A small image classifier, trained from scratch: depths [4, 4, 4], adamw at rate 0.0015.
Rows from block 2 of a small image classifier, named by matrix and row number. Rows with one number belong to one channel. Each number is 500 + 25 x the weight over its row's rms, rounded and kept within 0 to 999. All counts start at 0. Numbers have three digits each. After the name is the row's rms in percent of the matrix's.
Before each channel's rows are labels from the 100 images, of 14976, where the channel reaches its highest value: "responds to" is what is common among them. Only what is clearly more common there than usual is listed. The data: drawn human figures in many poses.
# convs0: expand pointwise conv (model.blocks.2.convs.0.weight, 192x32x1x1), inputs 0-31
# convs1: depthwise 3x3 conv (model.blocks.2.convs.1.weight, 192x1x3x3), a 3x3 kernel
# convs2: project pointwise conv (model.blocks.2.convs.2.weight, 32x192x1x1, transposed), outputs 0-31

responds to: orange trousers
convs0.11 096:498509496472472470498501506500507511470490521538548502490537501505576467502502467504478499462525
convs1.11 093:516484504514470467493519550
convs2.11 089:507438494519458496503497503501500515502530478480422493498500515539474482514490514454510511500513

responds to: teal trousers; teal top; standing
convs0.53 118:484495508499496502496502502470500499495517502506507559516512499518482500500609494503499542498493
convs1.53 100:450492510456492522492483509
convs2.53 104:552472499528477513500495511500447488516479491496499479491524500565501477499458548500505531508514

responds to: blue top; blue trousers
convs0.26 115:507513503504493482399512520503512504501502503500485500476510554501508499503493534498443503514500
convs1.26 091:502532517497513504471448475
convs2.26 099:501465511487502499557554503476498500500497483544494515565507504500505498463523448487508510500490

responds to: teal trousers; splits
convs0.96 099:489459501500503495497498505500555520441510500465466499508499498546435499499500509496532523490479
convs1.96 084:497481499508550499460513469
convs2.96 080:471433506554502497471494494490529567466520494473500502521502513528464505500496509498507492489506

responds to: blue trousers
convs0.78 109:500544493504500499455542501517495509469484503503484495404507510496503527498498543500483494505503
convs1.78 092:537469464518481477501487476
convs2.78 077:508489511500497482453505474571473497503504482480494494475502519516488511502475503499507499584475

responds to: blue trousers; black trousers
convs0.60 089:511530503507457499502506477521494520545544496500499513515498487498498512517500535500499503596487
convs1.60 082:474479520501542506507492453
convs2.60 096:501498459497479518522490509501512540513515497498500500511525491493502427453484508505499534513567

responds to: pink trousers
convs0.32 093:542490496500501509590504502496485472543487494505453489499481519513504475467500501478533493494487
convs1.32 143:495495497499572496494519505
convs2.32 074:513484483502502500560500565486499500574502505502437501492514497496500487523490520492513499494500

responds to: red trousers; red top
convs0.144 094:488495426517553531502500498502504501513503558518515478502505499496500516500487505499452476463532
convs1.144 116:494479485517537516505555499
convs2.144 108:573424485514501500500504531500501499500502541509475500501501545509510497499500513494492516453515

responds to: purple top
convs0.93 101:502504511505463495503540522511410498518500505497498522495496532500537535532525508529500518526497
convs1.93 097:533541515529512529528503501
convs2.93 078:499484500497512518482504470466605532494482522505500500502491486541466496512501509483503483500502

responds to: green trousers; green top
convs0.91 097:513583499439496482492501501484501461501499500502495499480499499505488425519503499498502500479503
convs1.91 147:494501492495571519497494500
convs2.91 144:491538501500496534500500500500501459514449553527503482493500513500521483500485500501413499492498

responds to: green trousers
convs0.172 094:561504501473492521505499497499483447535456503534494499480499461502521432507498518496503495499498
convs1.172 125:520480493497436488516489511
convs2.172 076:524438504501515477500493506501500570504496494494529502534473500507477503445498513504521465538492

responds to: red trousers; red top
convs0.168 095:504501496500498517436502468481551503480508507476471500500472503524470492512502557477453520498527
convs1.168 110:496499500501552520493548513
convs2.168 064:451500503500510495503507514526500501494500539584542497526480533476517501488496477525465497518485

responds to: orange top; orange trousers
convs0.97 083:500455494490463513514505493505447490483440482520546500508502516498546502494499500547540494499497
convs1.97 152:511484493489430493493505495
convs2.97 073:481511501455498518508522502504489495453470524541596498499472501478512501499498490507495494496489

responds to: teal trousers; teal top
convs0.48 101:484510500475504492464568504501508513498534514497484579485513500510453499502537520501499491501481
convs1.48 094:511448518524484531492500474
convs2.48 090:500503503494493514510489517496503517519462488484506448511467503527500445476449499500501464469560

responds to: blue top
convs0.42 101:554514586500498474497499511497496478475482449499461480490499509509462483494507504488501482500500
convs1.42 105:482500477500522447514507465
convs2.42 069:538498568506498447497465493497480500465498477481491471488488521515501517524478512498506497560486

responds to: teal top
convs0.79 104:499575475499492496450514500500498496473487493503467487424500521498503493506498514495477493498541
convs1.79 104:513520495509448475505466519
convs2.79 066:532484488499496462528498500514441523503561496499459514470504506504495519523499520490542532539497

responds to: red top; red trousers
convs0.119 097:499484475499497474495487509508499430477495496535505491527505518503440500493578491497499515500500
convs1.119 095:503509463522501462533482471
convs2.119 121:537500562513505432484470506509504498500483499495473473515488532571505514493499509494501491493494

responds to: white trousers; orange top; red top
convs0.188 094:526537499425500499480496502448505469494494513496520498495502503505467474500522501480496498455553
convs1.188 123:485492505486539557492500515
convs2.188 080:506510481508494561460499501500500450502498533510532496466484509502504493500497499511413499494506

responds to: black trousers
convs0.80 090:510503493508500423448500489498542500497553491502503491501495501469466495488504502451495497539500
convs1.80 122:492480492490463504455460507
convs2.80 062:500479506509491501510490504432537487538489501481488507525567457526506503507507471502528504476474

responds to: green trousers; green top
convs0.101 092:496514500496465492498514478498489502493501521515488525427547502505510511568500514504440507503498
convs1.101 090:486497449491535522472484500
convs2.101 048:470488497486508543498494501519503463519507520528509500529544505497536461494476442521491539505457

responds to: green trousers; orange trousers; green top
convs0.82 084:498517502471474499479495498498510485487469529536534499488570501508545486497505504503474492446544
convs1.82 089:529489483523460469530509518
convs2.82 083:498429439514463496510494501500485540507521497487431495508512510500499493501462506493508516508500

responds to: orange trousers; orange top
convs0.140 104:543484506505432499527462458503501481542493491497500509521495458521481510560498498498504503501500
convs1.140 086:530533503547503473483482491
convs2.140 074:511426475514457477497491471502479480493477499498462477493476524561519487530506508500501500481505

responds to: red top
convs0.132 087:505506499535480504508520494497437497518507506519501543463492485500502522536513507523489541572507
convs1.132 094:499535539486478529498494537
convs2.132 067:554477517498513508490510520455554499500493548505460502502451506522496496500503495455509468481500

responds to: teal top
convs0.107 085:524495530506443486531499508505469490505482437502500500518472494553469516500525502519506516537526
convs1.107 091:523497518473475510456535513
convs2.107 084:429499468499498522529499551497495516503482516537506502519464485497553467496497480501506472472498

responds to: teal trousers; teal top
convs0.182 103:501510504493480500496505467502500508497552519501488590474500454502500485531538495491497509514465
convs1.182 092:486490475503478482522558506
convs2.182 110:500503504491513500500500500485501499512500497570505448570474506483509449495463495502501466503522

responds to: red trousers
convs0.12 106:512516481510496496500518561499496507501491506500516480467519605487516513500503511497496497470512
convs1.12 087:520489502512444476521500472
convs2.12 072:525500502506500434492455538523477493501563471480488489493527530501488490500497495500544530503492

responds to: teal trousers; teal top
convs0.22 095:460522525515561519498516507489510553485525537460465501476499524511485506498502551513516500489500
convs1.22 092:447488489471505528488509527
convs2.22 068:445504465483505511494498500488546555469505508498502472508498503497548476497428497499498495496499

responds to: brown top; stocky; brown trousers
convs0.174 100:499495555495512537506502518504491470537499511498505541498515475530500509502519463516519581497486
convs1.174 094:462500482466512537469505514
convs2.174 053:513500502507504505439496520527499489482449499499514470508501511556520460471439500525502500506512

responds to: teal top; teal trousers
convs0.165 114:511513522498499501490531502487501505522526507488474556501473471514494499505568501499499580502500
convs1.165 096:458513521463484515503501537
convs2.165 118:502488512511501498503501506504494500500496500507502412503473561503536491477436527500502480510502

responds to: star jump; orange trousers; orange top
convs0.63 100:472501500472520499431498490530499537484500497502500438502501494495499498427490512505499467513502
convs1.63 094:502495473474559498504514521
convs2.63 052:488491471496460461496505500523500519490481496503489467537515508530542471505461469481500510501429

responds to: teal top
convs0.33 108:509500522487573498481491478492510500500502456457499439503504459494466505460476486497506490500499
convs1.33 094:472482504468471475483472468
convs2.33 165:498490498522563500480501453500536500444529499488491503523500483484475521496509467471498500519447

responds to: orange top
convs0.131 124:501504503476574502494499498501500495502510500501500411513499480472489499486439502506503480506495
convs1.131 128:510491491512498452498483449
convs2.131 091:496494498523512493458503467545509509470504529484494506497471499505505526502504492492470499533409

responds to: black trousers; black top
convs0.184 093:502556503484481466412484483504507498502549500489483502494509494512452503501506500496473502523500
convs1.184 114:512491490504452462516465494
convs2.184 110:505491498497481503514523520474471486522500492500495502501521499503507500512502528502621509499503

responds to: black trousers; handstand
convs0.191 092:501506496499500499501503450558513563499511500500504496500498442489501530475501509500457497554501
convs1.191 105:529487520520483556510502516
convs2.191 046:539484535503505486503498496501501516506493499489472509464467544520572500546460534500505484500481

responds to: red trousers; pink trousers
convs0.134 125:499500499500521512500498500507500530504496500495497486491509501486511483489384545495501464499522
convs1.134 121:481515477463495445498512499
convs2.134 097:493502498478500518506481498489556499500491503488497497557502455443503478450479491496502455483530

responds to: white trousers; orange top
convs0.126 094:542548515452502497466500534481517462489507515508499501482506490504474425486505476499503501470499
convs1.126 096:465487496493537546475502510
convs2.126 083:512499500503501500483510500507492472503458519521503439500496548507517492492481501500404493504498

responds to: teal trousers; teal top
convs0.183 101:506504504499464495499498491472507500507523495500497572499500445523499491523576500490506526515469
convs1.183 085:487492475506457488520543523
convs2.183 089:501499552500514497496506498478511509512488499538513440536464563495514489464467496501502464505516

responds to: blue top; teal top
convs0.21 091:521474511500500493504500538498484495498471411500472453507465542502491494466503496498506500475507
convs1.21 092:474479490508532485538522466
convs2.21 075:515434490538500446500458501502493499501488494503500473525473499554528462511481500497531498510489

responds to: black trousers
convs0.158 082:490513498447502457479507470525481492494557493502500468504508484479452505450506473503482487513466
convs1.158 094:527514502484536549475498491
convs2.158 068:515500515510489455500511491497496525493502535499486498482487552501512527520498505472428518563484

responds to: white trousers
convs0.169 083:533559504497466482491503504472502487529501500439500504471457499516495500508516531459490497478542
convs1.169 119:489504483489513517510567508
convs2.169 075:495512495500489522488496494500522470500482539534545487500500509480521487502494500553408499497498

responds to: green trousers; white trousers; red top
convs0.52 084:505532505422487492486500485449506478490504494513496486484508500502494436522501493492477503472547
convs1.52 117:486494488488559538492499490
convs2.52 095:501503514505512543497503499500501456502460535518504490497501535501531495502454500499410506502494

responds to: yellow top
convs0.23 099:582501567500516510467513486503508493518499463491500500479536490502464496493500544498501499500498
convs1.23 094:471482519516463514513535470
convs2.23 070:511482476521500492499466563496495435492494476498496501523512499515530428501515475500520508491503

responds to: purple top; teal top
convs0.189 105:500506541511503499501509501512479500502503497501499572448499503509491565544515527536502523521500
convs1.189 096:515515550503479536489470500
convs2.189 102:548486506501502498493511524434540499501466506530491481522460499509499500500501499429491471495501

responds to: green top
convs0.161 092:527483527495500490504492542470513448501494468500493497541510507535466442486548487486522501477501
convs1.161 087:499513467515511454537488480
convs2.161 113:534486540545516460481456501504502503492483485478462454501490546538533512500476515484506486491503

responds to: brown trousers
convs0.143 110:482446500505495505492517487500500510495479473482502509496499487501476535526507493500605499493472
convs1.143 113:522476494521461473502465474
convs2.143 090:525500488500441511506449504504499481499500504475500466500497497496501478501491506498401491498515

responds to: red trousers; blue trousers; splits
convs0.180 091:494519484510490495438509485556518538550502509500498500497505497503512519511494535496482500569521
convs1.180 083:499488488479472476532544524
convs2.180 092:499494504479512562502555501469530501503459504508525500536500482475503494495504460449507495460504

responds to: teal trousers; splits
convs0.58 111:505504500514477490505501514496495499510524521500499595504530473514484501538555493506499534520481
convs1.58 092:508456525524496541484497478
convs2.58 160:478499492467501505501503529500502526514490503505516447530482489483500471470452491500500417494526

responds to: pink trousers
convs0.67 090:502501502471484447486523519476505467500533518509458498503501508501464472478563484459465486507498
convs1.67 093:448500498501543485479484514
convs2.67 071:508501498490456503504534490540485494564493520480492440461520501506499471495497497477476499467532

responds to: blue trousers; blue top
convs0.29 101:498549514514498513465516494476512520493496512449456499489500505504505500511495595497498489500509
convs1.29 091:472467489499531488503547485
convs2.29 102:489500430504477533494485500507499581505500511544513496501500502502520445500473504499495489500504

responds to: blue trousers; blue top
convs0.153 113:500514501494502496494535501491525501499545513498497585506516467496481500535541495501497559512496
convs1.153 100:481483517543469522501466514
convs2.153 159:510500507507500494490474522500504506500466501504514445513433512505510482499446500500492425500512

responds to: red trousers; red top
convs0.120 107:500525498493540510511504571492514501488501535513497469484506550458506515468493453496496493462509
convs1.120 116:512493483504502475473477443
convs2.120 080:497529525504573497500501520506501503497519520490485522498486540470507568498510508501500509502441

responds to: teal trousers; teal top
convs0.138 084:501497506474512498494496516486507483500506494503459524492546502568423492515515517478505511486460
convs1.138 084:462481512489525530473475526
convs2.138 040:510487479531463468478473502491485506507485507500491488508502508550500480603498496488491500502500

responds to: star jump
convs0.13 096:518486499508544500499482515559478520500509498514520430516514499495485505430495496490504468492500
convs1.13 093:526495464550511471494511493
convs2.13 074:547492534515496500471497501531500501512500497508451471461517576540508494508475497479500500507477

responds to: orange trousers; teal trousers
convs0.35 113:501503505498445499502498491500504497498524501517500557499504465509501496509598489498501524505466
convs1.35 086:496490481514473466517546526
convs2.35 115:499501529500505498492505498483535528504494499528507443523440539495505481457481504489500446497534

responds to: red top; red trousers
convs0.2 097:501512500525509502500502500497531542613500492500502494506499509456486502498496519486510488523505
convs1.2 114:506532518507560504512521503
convs2.2 073:566498498502515508479562545488498549534501503495486494498495560502514500497499532493501503499508

responds to: arms out; blue top
convs0.177 115:512511503488506485496512487500517506500579538495485525501506480491500491495524494501497495504406
convs1.177 092:488536474487485484545522518
convs2.177 093:499500504477485519504519500418496500499488496555511494528495506487507442516456506499501476503535

responds to: teal trousers; orange trousers
convs0.156 119:498495500498433503504463471509497509517503509498508519521495498605504502516492501500500501481500
convs1.156 078:474469497499510470511545470
convs2.156 070:514495506501499544507455498496500493499489501509501479522483505514521433483466507516509478437553

responds to: yellow trousers; kicking
convs0.4 089:517467507503481498516470482501565500512535482465516497553512454500456474501493501484533516500494
convs1.4 096:508553510509507457480514493
convs2.4 098:497422507559500494479500464440528501488518481496499498502499502517488501507504518456507518514497

responds to: teal top; teal trousers
convs0.88 114:504517498530490481477516517501514500500501492486393503461498503521495501536500540484502510502509
convs1.88 088:511516504500540522474457474
convs2.88 123:478478571453506511515521496498507500528472490545504498533524500507491488432500491498498485483504

responds to: orange trousers; orange top
convs0.74 083:478502488488435540499470500487510505502483551508527548515502497529502473504535500520495490472541
convs1.74 090:499475502533452483534504510
convs2.74 069:495481427483500506516501503500491551513511499497435473506512522483500487480445505500504501497533

responds to: green trousers; blue trousers
convs0.85 096:500530501501498466463498458491521498528545502499427500464498499497498500526491523446475504500503
convs1.85 118:493453490518503505471454498
convs2.85 090:501496498538486487502487499490501500541546492457412506480502480508481496528503499459504525494504

responds to: yellow trousers
convs0.129 098:507499483529479546490501477474513507480539501501497515512498462501495449504517547495498512532568
convs1.129 120:472498502457476502486453507
convs2.129 062:552494496500498462530493519501459497571504492498468505464511488534499506521500502499550501493471

responds to: orange trousers
convs0.116 096:546495513488487501500497495488500498445488488492581491494503543498500489466490495535513496550502
convs1.116 110:508518505464483493456461487
convs2.116 079:505552502488548504514486512490526500495504530522525505520483506455531501478532442513492496467461